From a checkpoint of a small image classifier.
Model: 4.67M parameters, 24-pixel images, arch resnet_bottleneck, widths [192, 384, 768].
Training: 2500 steps, batches of 64.
Data: trained on rendered dice on a table, 36250 training examples.
Rows from block 11, named by matrix and row number. Rows with one number belong to one channel. Each number is 128 + 24 x the weight over its row's rms, rounded and kept within 0 to 255. All counts start at 0. Numbers have three digits each. After the name is the row's rms in percent of the matrix's.
# convs1: 3x3 conv (model.blocks.11.convs.1.weight, 192x192x3x3), inputs 0-11, a 3x3 kernel for each
# convs2: expand pointwise conv (model.blocks.11.convs.2.weight, 768x192x1x1, transposed), outputs 0-109
convs1.90 103:126123074157171144126135127170096157097102137137098132114147127121154101128120129120131091159166098141150121165147172085102135135098117110106134143157137145110143141127150129116155129154095127144141097126126164136126138129143062149124149141128107156101126128124113124114083139096108134154100120121190122124058143208186098072
convs1.91 086:125137126159097182141075126099104121175156133076111110169118124107094116104114106140128158120123098112101116114120134185182117132142112097168125124103118130137130110117105118126144205153126125132101138153151113135151125121115149135129122139116161131129124110148101112068146134131107130097129101137110119156152196133135130085
convs1.92 092:133124123153153179135129136130118113140175170146115149129124133154088113107129151152151099135157155092146139091094134111126142128134077185157123107143098118148111114115095144139158143130156154159143124155103127113097164149135139145108138105064130112137106100106090112155160115098141132167116081100146108119150195149139139102
convs1.93 091:123136136135135103113111157175120123146127100156195123110149126152108083124104123131143150141128146159116130130159161138165130095133113137106168086140129124099132148124093119145130117095145127115103114122101116122165138117085155140144101148129148159126135162161128127101119176120148188127148101160128074137168127107122138172
convs1.94 110:193104129144149109120109070133134127117104129170126108127096146147155096110123148179118122152099110116090077123131079097112118154119158109140185116146090158121089134142165113123093129165117132109132130115086113130106121118139113113120159135103152146127168117127129141114145116128132152118118118100153104156116131106145170085
convs1.95 101:125143112157141165069126101147140078100159122120156146126135130160113148086135139172120107147132126094112125112128154077119088113136124072132113135162136149140071117100161140132118077052182113120132126164125164091131092134140111135141135116162155137134123101119121181087142107109110120136132134146070120174072136116170127182
convs1.96 114:147144090148159141119148118164146143052156122098076112123139138115120105124121115115156093103125117138129156158122092126127134086134149097151139144072201119184098129099098115131114156095150118165072160071216119142092155160112109113177098079126108139127141109117148147164122150104118114138133107133121159070132088203133093132
convs1.97 095:091172111134126155122119118157181118131124118142089128137138121150148131097147136141183088141188122125102122133145131167130139071099135134116098145104154141170160121120123146131109147115113096075152111115086142136168127096134118117092133158152149151122150148172081151113102149150091092150143126105084105156095117094182080165
convs1.98 095:100158135125119122097112141098119126119158153148150127132144106106106098164137103111129160144093146114129126090141096111129160134111164197111094147122088079101120134074102141115121132133137152114102150147127124099122149117139133139110151104126076135155107123177148121148101130099161146128160125166190105108139183141167110133
convs1.99 103:117114139114113138127153102106136117114078122151154095130089146109158103123132130079114131150143170140107087135157138152100091120150086128176091152160141132065119125148137124121094139148133095129086124154165142106140145120086160125104115134096105137131089118154148146137143155125122103119126168095127133066105160152079135144
convs1.100 092:102122112126112161142153106153071129095126117115119144116148128135148124121143121098129140119102126150125154109125132137157179099131142161102127106085125136103130126134159172137181120129086111110141105110131124146158123104145153130121112121162100121084116146105136129128134108143116149165121210114140116166114151091109135154
convs1.101 090:112120081134126145099142120139097110128136114096120130134128157120121123153123102158119135145138138097121120114103146141140177127113092142101106134131090144097149145153115148124152133118117143102122125102111141140152130101131154143096135131104145101143107115130137133169143130129096101107101128119100098058103137097066089125
convs1.102 088:167144104160094138129100179119104115098133143156127118152152151142079122158114140150137085089110122113121149096176152154165107163151107123150143123119099102133105187121092094123169097122163154147164103125120101115134146140121129114130128156103118123174147171131139134119146160102137172132117138105109113127123095128097113112
convs1.103 093:136130133123127133127122133127088063107177149122144144136113141111142089163165154093132130094063160142104128114134138115113162109130152141171133138132128094089065154104125133130162129138133128168132114123123124142152135107108124137150135122124159139140181104147121115123129153109085148140168098124083098068055104128062100167
convs1.104 099:136153151149139161089113128133155064112176158072139083117145142130108145135091144121117157120110165086091124135133118083092109160151171146103141141124106138132154136140148109126143133116080131131126149139158056118122129138110094134134115121134127134148105167158111156106111121123120084140131147098089121120151179178122105072
convs1.105 104:122149132070130171091116160128162121094087162162094097119115155111113131127098132159145100087120162109129140108132128093122150151089133168111089179144084147134071131107118125153145076159108160131136113117133106162095140084093144129135110122098146118153111107120181131161092119129130113135155093104107109157143111077108172099
convs1.106 106:130101119131133134182134116149120105137145114143169145184106147121104133141135130142162119112132081140168101140107101126113105158169151132162197060105129108082089143119127104159137155118122135180165101115137132102118142129147139092122094098142118110144124107141153152132142107120145131118134146136081174134057134124073105110
convs1.107 095:132168125102077130100144181130151140071137128167115109117148104104126142135134141104112108089139098145145127136148177145123140091165108106096091134109145153167098111104142148122110128139128096129105131107101156152124134169156139118101128176135124149110120132169126115153096162153116134169124206139104114165098106102134127137
convs1.108 131:128139150127136173093099131145117135149112122153115036108181134122132127129141157096164142113133150124124112145166131109149125150114116118131106161097112119142167095076139191122124154090141121048116189146116147143129109073105138125106177166097119105150143133111115122130130133142109134108137112123103028090197119112193133144
convs1.109 112:099114153137126117123111118125091153126144113080163136128147140104132110136108145105139155141116157117119120139137112151107157169130175142149055100164130130110134131111112141136135116136063159129118084129095130133128174118136138153118131110152120118127140144131121141134130098091120151149146149128198093126130171082133107154
convs1.110 086:091138164143153138107093127091150088128088141156146149142128161122143149129110098113114095162152140125115144125153093134073122206097140134113154055136153111139143150119120125141106119147112146118114120094123137105159119156120131121113123131158142137118130121138145080111129142114107121112111167099143107100069114148105159129
convs1.111 096:100111135122114160106142172132105110140098166082148112152094113134134113132131155114140140120109120121119155111099153098063173110119151154137123096085185180163131163109130138176143105108141130141128098116146133130122098125138146117201122141152140126139124131112113100144124131090097153142145151140123134120138147147122094136
convs1.112 097:091131123111132093131140134098146121191152170144157141135121146119114137137146125142140099132116133097149125131131147182110123170116151159092108084112128119109088132142098110151149124115156138171142106129150119150127122097144142094132103106122166133160135135115142126118092183108155142137112097131120149148106119143127091137
convs1.113 121:157134139097133137098134138134137099163102123111155078160140131138139141138155144123133144123122145130090101116137132127114156175139109130112122119092128161179127136154125138137114138089139132109108151095152106151147112115137154111106114161147122141120141121134119129100130118097138117194160116075101129163186087107061170141
convs1.114 095:138155152143130146105108133104095074147123156191143141128151120134143154137115110152142150117151123131148117094143090104090165156106162110127110148154102159134107166127086106123122139149164106114121153145155147094151117151138170127144168085130140124129115122118104154152162126130121149189151106136113131193121159155190106120
convs1.115 109:145112145174105094141115144130135064135123126128175162119095101137098142131132158151159150157077111124141108109151107116133112146133148120120157123150110108109135184160144127136129131061107111158149102150136103110142151128127123104158090101138142119121155137112140112148112151144129119141132120125160157160065140140055104123
convs1.116 092:159124116102092124141128159118103114091141105086094181109161123141126101101131170132133127159120148137131127111124133140167103116124152142165124063138153102162108139117124099122106126116125100152126113130148160131137102110109121122128136143135148124141167098112150146097114120147141163139141154113102139058117135156151105163
convs1.117 125:140139111139110139114133136158091135081158159120120107120129110117144117112112138110128138120112117122121156135148114111133148146112100087098178161145091124131140108131129121076168150136112162095123130090165147124102137101172112110132144132116116153130123131107107132118123121131095133165157116094191100114118107189150147079
convs1.118 090:159155166135166149101107103117132111140121101143161117116147116122108082140092147127139086104145123113124141134117139108160121100125083152108155157170138111146122116129127104081095139158139138156117116119149150168079107161112124111122138128110104202126129150115133115118111153130105154134120112124113117110129103137172114139
convs1.119 131:134135123110132134113127093143120144104144121148089150124119125129140107113102146147138114109139161135142142127102147114196149128120137074187132147112087139138180157155152097142130176131048081140110137159106148087130061146139151116106113100151116121120113118149133114133100103128136169129139130147115140111114174091139123115
convs1.120 129:141114141145128149151142126118121132103159098116082148107116110151117101112155118121121140138145125152147130114179145149095094090091128172167125073092159180156116116104111128144141111132102214145138071140147130130107179156127041123155138102143120104127140121126150117145123145102118137106137121130212149109071168143156112114
convs1.121 087:125143165087135162165118090171107150135104112083157096128100154132141143165131083098162128124139113129095104122094102140119077075123092115121130128094164127154124144127128096139087118112122138107114140105178113133126102133105135092133084142131072126160138085128162127117146107106139146158140172054156134133086114134104115109
convs1.122 092:115109160134130136111112178126105119133128131147128136110156104145123131120121104106097074147146138103130130147119117151117137132156094131128138096138108097097103161098165104134125138111149115165111123115165112105105119141094160147150096147097138102127113137099144123110129101116129096101084161101095142121125092181086069137
convs1.123 110:127119148122146160103145162125118106143152097190089162103118146118147123139139113130139113112083140127121119140090153114212094134095114078156130149112079108115191145116169104136185132123119131139128141140080105138136096114135119168094171114166147165144139109110134120118111106152144172114159137157128119117141192101138123097
convs1.124 091:131090137112147109149115148095066076141128095127148113138139164114095136104141084134132160146154151129147132128132131144168131135143143076131190117122143083136122106115155113090097119132091095116100083106168089123145060137122139189116144133168125141096113133156103125141127113117109209133134115115161123110111161154141175148
convs1.125 093:121136109114147129116125138138152085132127121114134084096109145125100171140150109119136151164131170132139170110127111117186164109155112139093141152121083100098091128133099183086113165115157163113076115119100143168129105138124160154100157166118150131160132123120140126138120099154124174173122140145120080096173085092149111127
convs1.126 096:152128118156151094142116125120142120143105123130146107135164130131121116116153130162135128153125132148116085107129143114237123114111090116155139129154090115135149089127125151102139119173127115144137117159112114112139128117069177135105114137120088146161142137134123132143110154088107173134119126091131110107135166113091156127
convs1.127 092:135135145141147156098101104129127138177117140128137131124147134100106126133134160146090148161127157145137104094127144136121120085121126099123098129114158129150110131123121141184131116140137117125066139113151122162134111153099133132140118168114172130162173134129105084115129122149061107106111091116110078099147123114121160103
convs1.128 095:152134159107079131146126150109119074167171084143127099134151130106136141152137153140105140101122133140125134119104137156117147137126099126123115096127104130166173144121153107114168082141131122158101116132111102110132070098110107126123128103136180116110114131095107136123124119102137131121123118137079079131129172106107129122
convs1.129 091:184171121123141119125176118128160111138105088092134150163116149136116122152147095096122138101139163092130138104125128143179136115125147110158118149085107073091102131130152136103128146151140138106136142089116105104087125127134118137117102084127113126112111088109132150107139121119153161165099117077193188147107110127142076104
convs1.130 091:121144089097138114143130122178114130122123123104161108146134110126129144102133169087079115123128111142144134174132135110101177094173071148140170115137097139169169095117087116152151120122117159139118102160136152101136136151157091154171174130147184116132104077125135134094131128088113172111096157131091132103085158059160140166
convs1.131 109:115160128143151133142155118100125159123124100089099113161134150127115129131099144122119135136124122142146117113128096134131134120123136172121155141144057082070091140070106172103121128205144155155069139169123111127102134139104089162075131101104107117168128156089152162156119120106102137089123145144160126071159154107124122111
convs1.132 110:095116139125123110142156104136125127120141085109074182144124146123123119125133109131115117131116115172148110103092104162169100094131137136192058126110176135142095142127106138166133136113139136133106125122119137111124128147104125107145116135143107136163106121135130108106138091174133181113105145113092092123146166118091062157
convs1.133 110:111117112172116139118124060103089134153108110151158116143123128092130086123126116146130135151187118130121091127110118101175112160106144110173159047132146112145139133108096140151153118139109071134094120146158124119141087102087124122171145177150135136074126164117130108130179117135115196102129128113095091065125118178070117152
convs1.134 106:128115151123149142097116115110095122113050095159164136140112127131096115120139116139121121146110095139152136127118114128088097218125087132135114117141162114116092138112127177110116122106160107105060101143175095135184129110099153097127124151137151147139121140126144135102116158121099104106189126116105116052147140142100181194
convs1.135 082:146071132136134161131136125158144092136149119137124143142087170108136128103142108114115126107164175137147140122165072187173099122088142142142096117105133077125184161099128146094118147165157098151125093133126119141098102150091155142146149149173137098140145127157128122108110076110105080128095105132125087133129153115126165109
convs1.136 086:138132137124108142145149114145137077097143123165109134100101127153101142098136116154154129150166162125120096151109150092148151133133128110116124124110114104125124165125169140137165144140121134113084139092135130148153120136092165142134146091132142118121136073145175124139150120097127159120158166147084143156108138149130108103
convs1.137 093:119133152169118104147103101130115123154147150098149129106164154123105170137133106134132162112112105098144081103137158105164115135112112136119115143136163151141131121131135133120058121176147142085144131133131145142098138084158126146121115132105115151131126108159149112094138144143129198147129110153106123136146115137110110093
convs1.138 104:148090121127098081121126152135120125130113120151141134126095150110118122133151136146102150110126109134137163132131092139138143142080115091169115108102139131092103149141140108116078092122139151126120115083162103173106122106119129059114138140139162129126122094146101116115128125088131181150161111108138057136094137153096176152
convs1.139 089:118110151115122131085128194126118120149095096152097130095076077067094200114136132126122116150112148131145112130095130155144112140101107142109082120101114129159184127146161171109097106119145134105116133121136124125141099104150132118115125144124140098115112190130137116182132123113137110126130087142115078137141148096130210157
convs1.140 094:086137135121155168127124126161127166125132131143065123119094095122109133160125089132142132133148148101136148127115116115123115070097138098126121135140133140156113165106143183132104116073088125127125148127112170146165146136111107168117151135137133079118106115120141101167122088127108116119125163094107125144141171070140155112
convs1.141 093:122086120134134121125139085131126120127120083164130125159112128141145143146169135148153106130146139106105133106128151121121128191145140106111153124144106110110086133141129083122156117064113122137101089115102116096081122084125151140107142113115096129126134106098122087113108168135116134145140120113134135177102116130074127083
convs1.142 091:125094119097105106111110171061144112106133101108127130118149153139121125153126122133137128136148127116115140102134108125147134123118095124153126168119073147152134119117130123162093157073126107112136126168129125103143082146108151164155091087059141095128139132144151145158110109091105120117081134123101171114157126139099063122
convs1.143 125:144141109122155112117119107131088121136094159150117138155134097121134127125148150154157102100149139113142133126122161122117136106135126091165139145084136140115172127174127083151093166135112120125120191135137130098154077139118179103146122103181159144102112127153145115103117145107151122101113100105073173087206118117148047182
convs1.144 098:129120136105138125112121087132096119122118134123162129157113148144121121117101121126120131106162142105148052160151156176216156163123124129092140132138162085139151090156123137164113115113139106120126122165106061128156120131103154130186112130153138107153133109136131161144111119158129215112104125109138117083141145178121103137
convs1.145 102:122144127156118116107146133163120168140068154125138095124114165132142122104131095147119105106152091125144127119133110126127145092125115050143117124118103150138153113164088088142110106119117114148110129129118105094159148103160151123116117128142126124123151150124115165134064132112214101115132123113122162113145174090154095146
convs1.146 091:126100110164117130129110125100131096140174099117122107112108145149112112179133147170147158163130134158158139153114108159166137152122096101125186159119126100123150134141173141149146124116098134144159155115100122075109169128148127131099088119110130150122148111151152142128120129096157204154120121129143187099097133115103111113
convs1.147 105:131107094137173116119139117163134124162191125143140135132112127129146112086129125139112106125175096140135102103111127154183131136143126102100172105135124124076083131103155098145129111119082109178142089106132121108111150148151098120149082131140113127109137108146162155120129149120143174131126127151096151167074160179091102151
convs1.148 099:109139137159124135152139148122121123116113104116136141111104140113117145135108137113111134121103155137141124099107127112131103169130092083108137141130163135111118127130147082108132080100148105158138075149147143100141120127132110113191114121156155126121130118136113126149134091120110123178127095096121173133063113149086054158
convs1.149 094:082146129135111122128161083120129120174127134165129147161126128110157130128108109118139159158150131110148151125140119196186167141155173127181141124110124089153100088126124142150124138148109164107132100143092108113118136114114109132113083106147116126083104105120122108133153197154145135175161093129116127133131193140119064127
convs1.150 087:135085094114114155125122182162134135096137157177150065134155140127103122107127112126145096117128158104121127095135158101150115125123099117121120132145116099054116143139156116153121129140131152130123161136153096122087156088172129120096129102102130137121120136138137083131135110112148159157088158129148101098131121127173155124
convs2.90 095:122077083120149143117164108113123127135101120166106134112124136131159110127128142153099113130125130151130114075134135107118142121107158118167077139098119145106117124096103150092116162148144093100133094158125142141164084132108124127126133116122088122144106172150120177107107130149109107163121132123108112098154121145106179126142125
convs2.91 092:119137159149125140106142111112118107118117130120109116125127110106130134144119120136114143101150124142102146120125139094099096066126124094166110119113104102093117114113127187145117124142119116171154124141122147105147136136124172118107067124126125131131107131125145118105126087139158097122132140110155129116156102143067136100122146
convs2.92 089:161140139118107085122123134141092119141133144159137137143105117115141146096128138129145138154131178118158125109154140105113119119132152152145061109139087079104140111145147109073156169110142122113118109112156134090172123156141195153157129137146145123140116124121153106112067109100105139136097091087156137107104138125078136145146114
convs2.93 104:125147106106144096129111091138079109142154177102154088102121102107086095130098117077168146129151090168090154124086103177104156099092114157126111151117152082133128109143062130110084111122105121122140096152134121076133137145099134118117142105109122095085118108127122112122162119104109131102169147116142106108144101103137123109104148
convs2.94 109:134131075108132084111162155133089122152157154195138087136132117096136141153171155126115154123150128115139141139115120134094098164109143171139114142124170132139128126100174112146104142122133136128083088098146088163183130171136094124148116135140120120123131126151122143141141138145131079109138100117171115120116154109128136124106148
convs2.95 105:116131109128095099103136180118121169094119135112134094114118141134134125147138129179098139115119153115138101124119170144129133139142145142118134134158166139109149108116105119127146155154085155131099114104149108158170083111102124132124130122113107119144120151196133165125144138154112116170110170107114143112015110118115189106106129
convs2.96 101:175110130123128074148149162118098152136104095167116116130145156167125097103104135096113160109137167110163132153110107170125126108131124145143131174146121116110150148124093166099126133072106148114133110161094138102145099138134149087154171133136151127163109195123149141109162149141138149138116102119125110130163119139169166116116148
convs2.97 099:110118125124126144092117166091165132110116138176127100131136115108112153126136155131118111173141149115144116140143126124104148126111130136106137129082132117119144134112134104154121134117164142123096129114154148165109154126106129091095107142133098131145133166155092122114120104134149125147106113150178143154019175139121142119126133
convs2.98 097:140137112097122144149158109140076114125112121102105102135103143134107154138126113132161122084166100082116117145116106114117158103127141148106113139161134079097114122137068124150098114094135163141126151126141128096081123141131169117128079173127128153104139133118151118075126130109123126135126095119136104111151107152114160116103095
convs2.99 103:106139128117106113152131133122062116179130134122121149114121120079101119104144138131112185132115117084142128125125123140128134114144141115132138144146130124137138092134124097110129126121124119084108136144061141085069088159133151125112142131121144115086096034096110111118121139125106130123096122136128123132101146064179120100131149
convs2.100 092:148109154115125105087142135110123101143069112106156116137139111092099137105117116160115105132171101128131157146139058095102103122137106151106153114117137104121152157136125097102149118122103109106092114122108109124078108126169112135112119163107145097103122127128111119125133114108087088120106149138118118201035100078110125128125147
convs2.101 095:119142124135156122144166148123141132108096086119139155147149101100141155132154134131080115136143154154156093162100184151120169121086114159150105128141130132143126133135136102125164126126184129139154133124111134133127167125099131139160132133096164151112127112099159117150156094139105117172117138166140133128129101127110136115107168
convs2.102 106:106122115102119138107097109126112098124161127104112090088143123122091106151113104118138115147142128089092146111127118092084124101105105125164131105115141118118095128134118123128055147123121096125153120132122143106109146134084150102122109116100089154093103184129107126079140124143140109144116107118149144111109116122104132115127140
convs2.103 094:126154106143116129096130104141072133131157149104118151149131105117120131170094135109116117115151112114098102164183097140097112148108180135150170091098116142130109126102158110087119158139128164151113138142116135163163137110135117142085093129133091140126118096112148153103131124143142097116084138134137145107089109109197054100108153
convs2.104 097:141112107130102128154117132157135135150138110152141101124129165134138090164119112143110156141135129141133144140164145104143170145115126140100134142109096112110116126122117136115080124121069110135116125105119116111136096114120077122121162087117094136135122110143183133126107146142104124100093123140103148132112150081113176157141097
convs2.105 106:141111104102171147136112090118141132123128142137115146145135131137106109132116136110104136137134123102111145141167103124137164098138122138152096133124118169166099134091125110092135113118132152119132161117152181109076113087122154158141139154135149116084101121168104161131142113137127117158099127172170137126181151151100085136139146
convs2.106 108:105142100149107118122136145132131109167133146084120099126159102093090118118112121123170119163115094119109139126118126155106136098112103125102128094134117181132141126109106104098141116131123067135124143116107109108085096171103108134120116104104119095119138057097112126123146126123139082111111139160079119137135160113097121113116141
convs2.107 094:115111118122141138117131154133088117164146133123177115090110136109141113116116134173102131138109097147128175113115137118132152134105126129121133147107161135118146154167141106134134100145124166167117150135098122162164131109106150123096105152115112184143165137133126130147156152155134128122148130114096119164130160142169126091118125
convs2.108 142:112154164154122157126120153127139161127143114071117124145119113075118109153108161114160146126132114142105127140149102147153146086150132132141119100120132155138166110141159124124122099125145106092105098137112109107033104129138116129129117138129092124112111052169088135156143104110119077166132115148145131129176132094086100143133113
convs2.109 105:128135112141095107143141120146112122116102128090131150112130157122106120135083103101123105132140133090106121098124154108104109114118175125094091111129117112120123145133107114125123119131141098126177105100104165130127140127196121171160093092100139121133135135132150125131087122129141062120129128098149130131241156108131109157127125
convs2.110 086:135119113150174134158140141122137107113134123117145088110120152134133137135149104145117113118129104157113147148133123124132141184126140150114148114118127139104149106159151045109158116171093104132134147135085135124128124116152057139113116121163130155152114113122092142128109140150166081174070136152137149104129096117114115103093089
convs2.111 099:106176154142151113177139117117107107196156142116154153115146154149121169104157125122105113125110127107139110162097139134111111085103123112136160126100112151124117145156147112132129128156136103115169155122145115130165113113153117150089148100106095086146123137141126137144116154168125119131151142113139122138128116117171143113129090
convs2.112 102:128098136124129123144148101139073114128131159115116094130124128109113080144127130127176100115212134107146150115094123130085132119140105130154179070113141154118089142141122091093144121140084097131073163136147141151118111142116111119106155116103110133102138116090105131124136113124142097122103124148095113135055136133095107126102089
convs2.113 106:159114131123073139088119135171210138131117112154117125124140122143112118124153146112108124177133127126120097145169095096133121126133147147148137151145086096134102132120113102122144123111106146146135146140146105138137115076131077149116106109099082138139127116137124129125132115099124037093129114121112132124161151121143138130161113
convs2.114 102:115118065147098100114126133106159133126154108122113131106109105134116128129136095086099134139110146108141133143167133157112130159144184151130152137126158133138126136183149123141126100146126157132114109124151105161142107128136113129166119107138131119167157149182144135154108180126117085107111151155119128165050116139166116084114122
convs2.115 099:088127153112141137136143123114164091113158123107127170152124120118100109114147133100164122111134109107142132134125077078145149107165093120118141147099143147150102122156077148098109112120105134126101111138154064097046142122146130133135120145097101150106155087101118122126120129164135132137089117147134139128126119115108129104107079
convs2.116 107:147130128142108133157127092125138153110105134130116123098115120089079132160119126121156114123103135113113136085126134123142102139116096107133120147109112138137131106184163129158095094094131144112170072129104140123128127064136112148104146118094101159114067183164121051089160099130086135119141109095169124104120101143136111121114154
convs2.117 104:168118134110137134118156113130140168146134069195107110147117127147128093096132129118115141145117135107159135116101141119134144125136128114171138131098104146110137132111081133121100128139146153090157123135138116141152162062128079108095126133147115106130152143118207130138114127149104128097142138125162127162187123117125134094114120
convs2.118 093:096146114127161111126111131121095086110113155135090137111140127137116092180139116154135104122104136122113137121098136103098119090125131113129121141125120141100167137116099140136126115131171146137167090093138135121130132119059133080131087129093121161118101166135135147122116135133092128161135121124161140126141108176077155113151109
convs2.119 104:149090166146160119092109140137143113092109156191117108083114127188124097147156105147139112125157113114102158112111122136124148115085123109143088126116157114134123101104117133136135146111158167090191142148149172115133126109114127106109157140146088120123101172137155124117162094098112117147139127168170164099145139170140091119131118
convs2.120 111:161097128109118140093127123143131154108118132156119124105116161112122145108144093156102125122113154087131143130129145130145128087104146122128109099145124084117126132110085151162116130094133142141189126126111137141195126143127131141169136143155132098123119162118167104110134133119135112099145142115092082130224145097143160121116093
convs2.121 091:120123141125095148118154093123128145126086114150107132113130130147094090115144136111097151111131104175144152128113122111147080147157156103109099119159117099138144132104121092132082102147108109152104144133084130082159153158111189117175117137113113126155114115108162143134135110152119119113139112115124105137199087169175117179149135
convs2.122 089:148114123160131119102155108139161136135124112089122098153131100122109082160152109135117121149054153136104134148121139144150111121106106113134074107137143166144095138087154103090147126135166147132131145129138151103083130124150099127170153128147098127150110110082110143134161085129165098140128130116152175128091164126094132133117094
convs2.123 107:158111151128153158095118130133118104084135141133108090134101110142116083125119118145104136099133100122127162088178078052128109123142110137103099142115098096087131125110118144106114116068170141097180150122144119135141159149123110140092127164155098120106124138133140125161120100107086173137145136086165183108166118123115146078131152
convs2.124 093:117117116126106114116105108122153151097106136109142098095119119161131135141095143064121112108092100129122115121173105154125110155134128190151067151140087140161111135120165104064137115157139113094150107180122108100128146109125123161154133152170128150134145117147135137115158137130130121161148103134137151106112153130116121131132151
convs2.125 091:138117126176132092144129148142146162103140156110102150124134111107079137115184155130114106139129142138141118110101125140133147108145125133134095123131140110113119159156153120130116113152135105118099111116141166123084117118134127125130144155151146163105104129176119122110095066114142146180136112139111122117070122143167156110126125
convs2.126 100:110099139098128128106043097104126129122105122153115108162096119129142148102101144122115103121121162141157097117076114136104107137136087118172068131098130115115108121121142137183139109129163125104188134091130129114162164161108143130114104133154127150105131115123150111115133117109118155172131125119110128094168111193123131115115138
convs2.127 092:123149127129114090120106143143095109105125145158114144145129130129150120144139164142107072179118130159141144131142113135130084136114108136152138121111093157146121168130123109118164097152145105113132136140140139099094114136134134189141131138161135119106153084077079099072124126166191093110125155140098120124156131122177124124125146
convs2.128 096:149104135122123156137128089159111130095126124177105141115110137155083064128101099143129126122136129148164145090157087110130136141123157100171086156103134121141120105094121160135148150121124120122144154139137114128140146136142109113102092160114163131139131134120119133122063122136105201130153133133133175113135109104142110144125123
convs2.129 092:143115128111115125128100126122135121148091171120138123140142121110170116152148136089127165082132081131150125100157127101176105128111113087137129141115152165122106160138172110102125094115111128102110148064116149150113108145135157134127088120156141137084148136118111158160125130133133115140135094155136144135136160192138125085067105
convs2.130 095:116122136113132170158123149175114114135088119157111084114135134107139121104133144161118088126145120122106130112156151094119100160139115130092139139136179088096145085164102124160141126145123145130110130093081107120121147139115097141094183144149132116147144147175150131134124149130132104133106151126125140164118151118194145123109104
convs2.131 114:149103180123109134096146112119098133151108142161105132132114139101127139149145130135190131112136162150175108121106130142118109102133118128093119079107131131131183115155110129109142099117131098143057122082123123071121136135141163147210132135133142111137139102135131151093073130133117144136125151145174113082126192143090133126109128
convs2.132 106:155104172103124146100143148141127149105121174102105097100105118110125141124131121174120151111127125104103182122124114115096135116112146112147101196100129122113099117131103159124126093152177105080147116110105179166140151111101133106113156128130098142128107152101084092081136136164139142138161105097164099106196136129119124119138141
convs2.133 114:094143145101104142101156104086148121114156134125135106139091153097125135129115115117079163104110128110115130096117084120131130150123136118139130141126104149145117097118140140127118088141137135103098075093133158104086131107121123110091117146105103118107107125136085128106140151082112128114140113106212129124149102127129137113115125
convs2.134 103:110144153156150135124143146110121121155129132128133143135141144136110129157100108138165124127112119124121132119164080143123146125126105162145180091113090137144105110115101144096131143110138103099154109126113130111077130097126158156126115120164110145115144082115087102110090109143137082127136131171155193104109142127142101126095076
convs2.135 085:148126120156162139117141132142146092075130178096124150169120133112103134153159096157098145158155143148104112149103118132170119140075126105086068114143119145125073140113141123155166090167108115120121168133137103181147146146089120110175138147137058094128113093125136114131108122134093109108124094139148112104185087129123126133059133
convs2.136 097:124123139104093200106110125170125131118097155104120136152129126127149133143095130146140121105151126140100151095152108087136120136168119120131139149120097138108077116133106133167111097139147112096154154148072137120136159129118174129097093127154128141109099147139115080144120125117095144157149142125163117125111108149124141101137153
convs2.137 105:143123140124107093114144121112147138127100144132109100137107122125117118100126126124124104144159129107125127113134088122126124077128109138136118159137146133123122131112133117116118083090109121113148098103070142101107174120123143126127109147142134171097113127091111100139131100132076151160108072120149114101124095146111160146124145
convs2.138 101:091094164146132118078095136149103126125145154142142126153123099118133073176101090117159123106110123165116169145142090099121140151095086090104100136103145152164145109100079114090145117109121123108137160137112096154108156105096100125117135120124111141112121107105096152099153108146101139106131143137139147124080088139130103111109127
convs2.139 090:102136139141133123084101107070127108097157094125112164105100106162092070158106152112137175097103117185101140143147112137098100131160122079142137080127133156098150138155121142135113114144138094118128142163154110155110113106157121137152109131143105106078156100104151117111114122111132117130127163106126135185095098140162106133116111
convs2.140 088:090160152116164101159125162134121182129140104106104116128164120145121130151138119139157130163096122126129132197123108115114117091117080139154110135117139136126089108116131113144123165131111116126127171141123156153120145112121117149098123117186135148084130115124139142143160089114128060112140153137139103139114162144122137140168103
convs2.141 090:097122127096110143128124156103181130140126099076141104117104120107133130153131126148129123119110187129119134106117173159101144092119098123122142080108158148112117122125111102159160109118143122131108142112131111104036136111099207138129101145113134127155114107130119131157123114125171105139167095142111145125133162117094127103110127
convs2.142 092:144130179138113129157121119141107137134169118116109111167102128126140157135122117131127117176145139106119124133147132100136109130093179130148097182178112110115130114098157121127099098140143137101131126083128155111153139144100104106122163099102114130146122122122146142160115099111145126160168135174134083111120138145178115118103111
convs2.143 102:092117144122119129155124126097135131087164113150149100128153147191119145102130144129116140106124146133130141097125101105131131158143129149148150139128139096160116123106134157111115161128100185112203113110143107190182110153140079150111118100119101142162126152111144113118096172137093147108116127135142149120083150098084134141124154
convs2.144 101:096138164141136109108109155142128139129119148094120110130136096187106122139114117112107143126084113130095133124165119129131143096137134092128115149093123095153151149108141146146183181179148120125172117125127123093112115106134110145084117107134109130122104139114111070113134108107109126136150111104138101134127154120136153111090120
convs2.145 103:169133121093135136078128110148111117123127104126136163150128161109080086080121098105132107113147133093162143156113167145099177179126123144114149119139172145138144134116090108104117146117161129100154136131189093145193111151124116129116145139118148114112129198095112115131110099152123090152111095142128138156118123132128126142119155
convs2.146 095:132140155146106130141120130133134122118111126114092123146111141141155134078108127113139149147111152107099087138100105099110127125131148170117115105136093131160108110097116159123105122135136133108051126095109179166104165137124123125163109135121128143137124134136118119121127150127074149136112117140132142121180127125099140116127140
convs2.147 111:105141155160148149113142117146138115136128129073096069144097081087106158188121141099142132122112155130077083110137116145105113082106111125126143137116121148126106095144143148101118077122140110122110102127138107108038127105107152118119105130097140110091124120120085108134150148130146094138135112146125123081167144123077136153124147
convs2.148 095:133136132133180147117133142091109126151140108163102142145120117129120137150135172130140132130138095133120160147135137157130127099128094097139146124135127122169084163110150132121151072138118139130059133138136153120088136129119109118138126137128137132130154144115127154118130129153149168106149144126134140120096102155137168116116112
convs2.149 102:122130105111149110173134095123104115112124100134115105102132123135085058164140138117160154139158068127110166143141110094131138141124110105113140121122168086121128107117069098098093120129114118114137140124110116117069131135135112131137100139118131177099152133104163104104126115128097119105114110138123150092122115139113088101124108
convs2.150 102:101097139123110172122114125130138142150141131105137109110127096138134114143105135124103138112133103115131127113128108112103083147116091120115117131109110126128103129090125191127148099136101124070137117132104128136132113075088145118124142137122117122141110167153121157087144139123099122110124125099141105112120102149126112081113141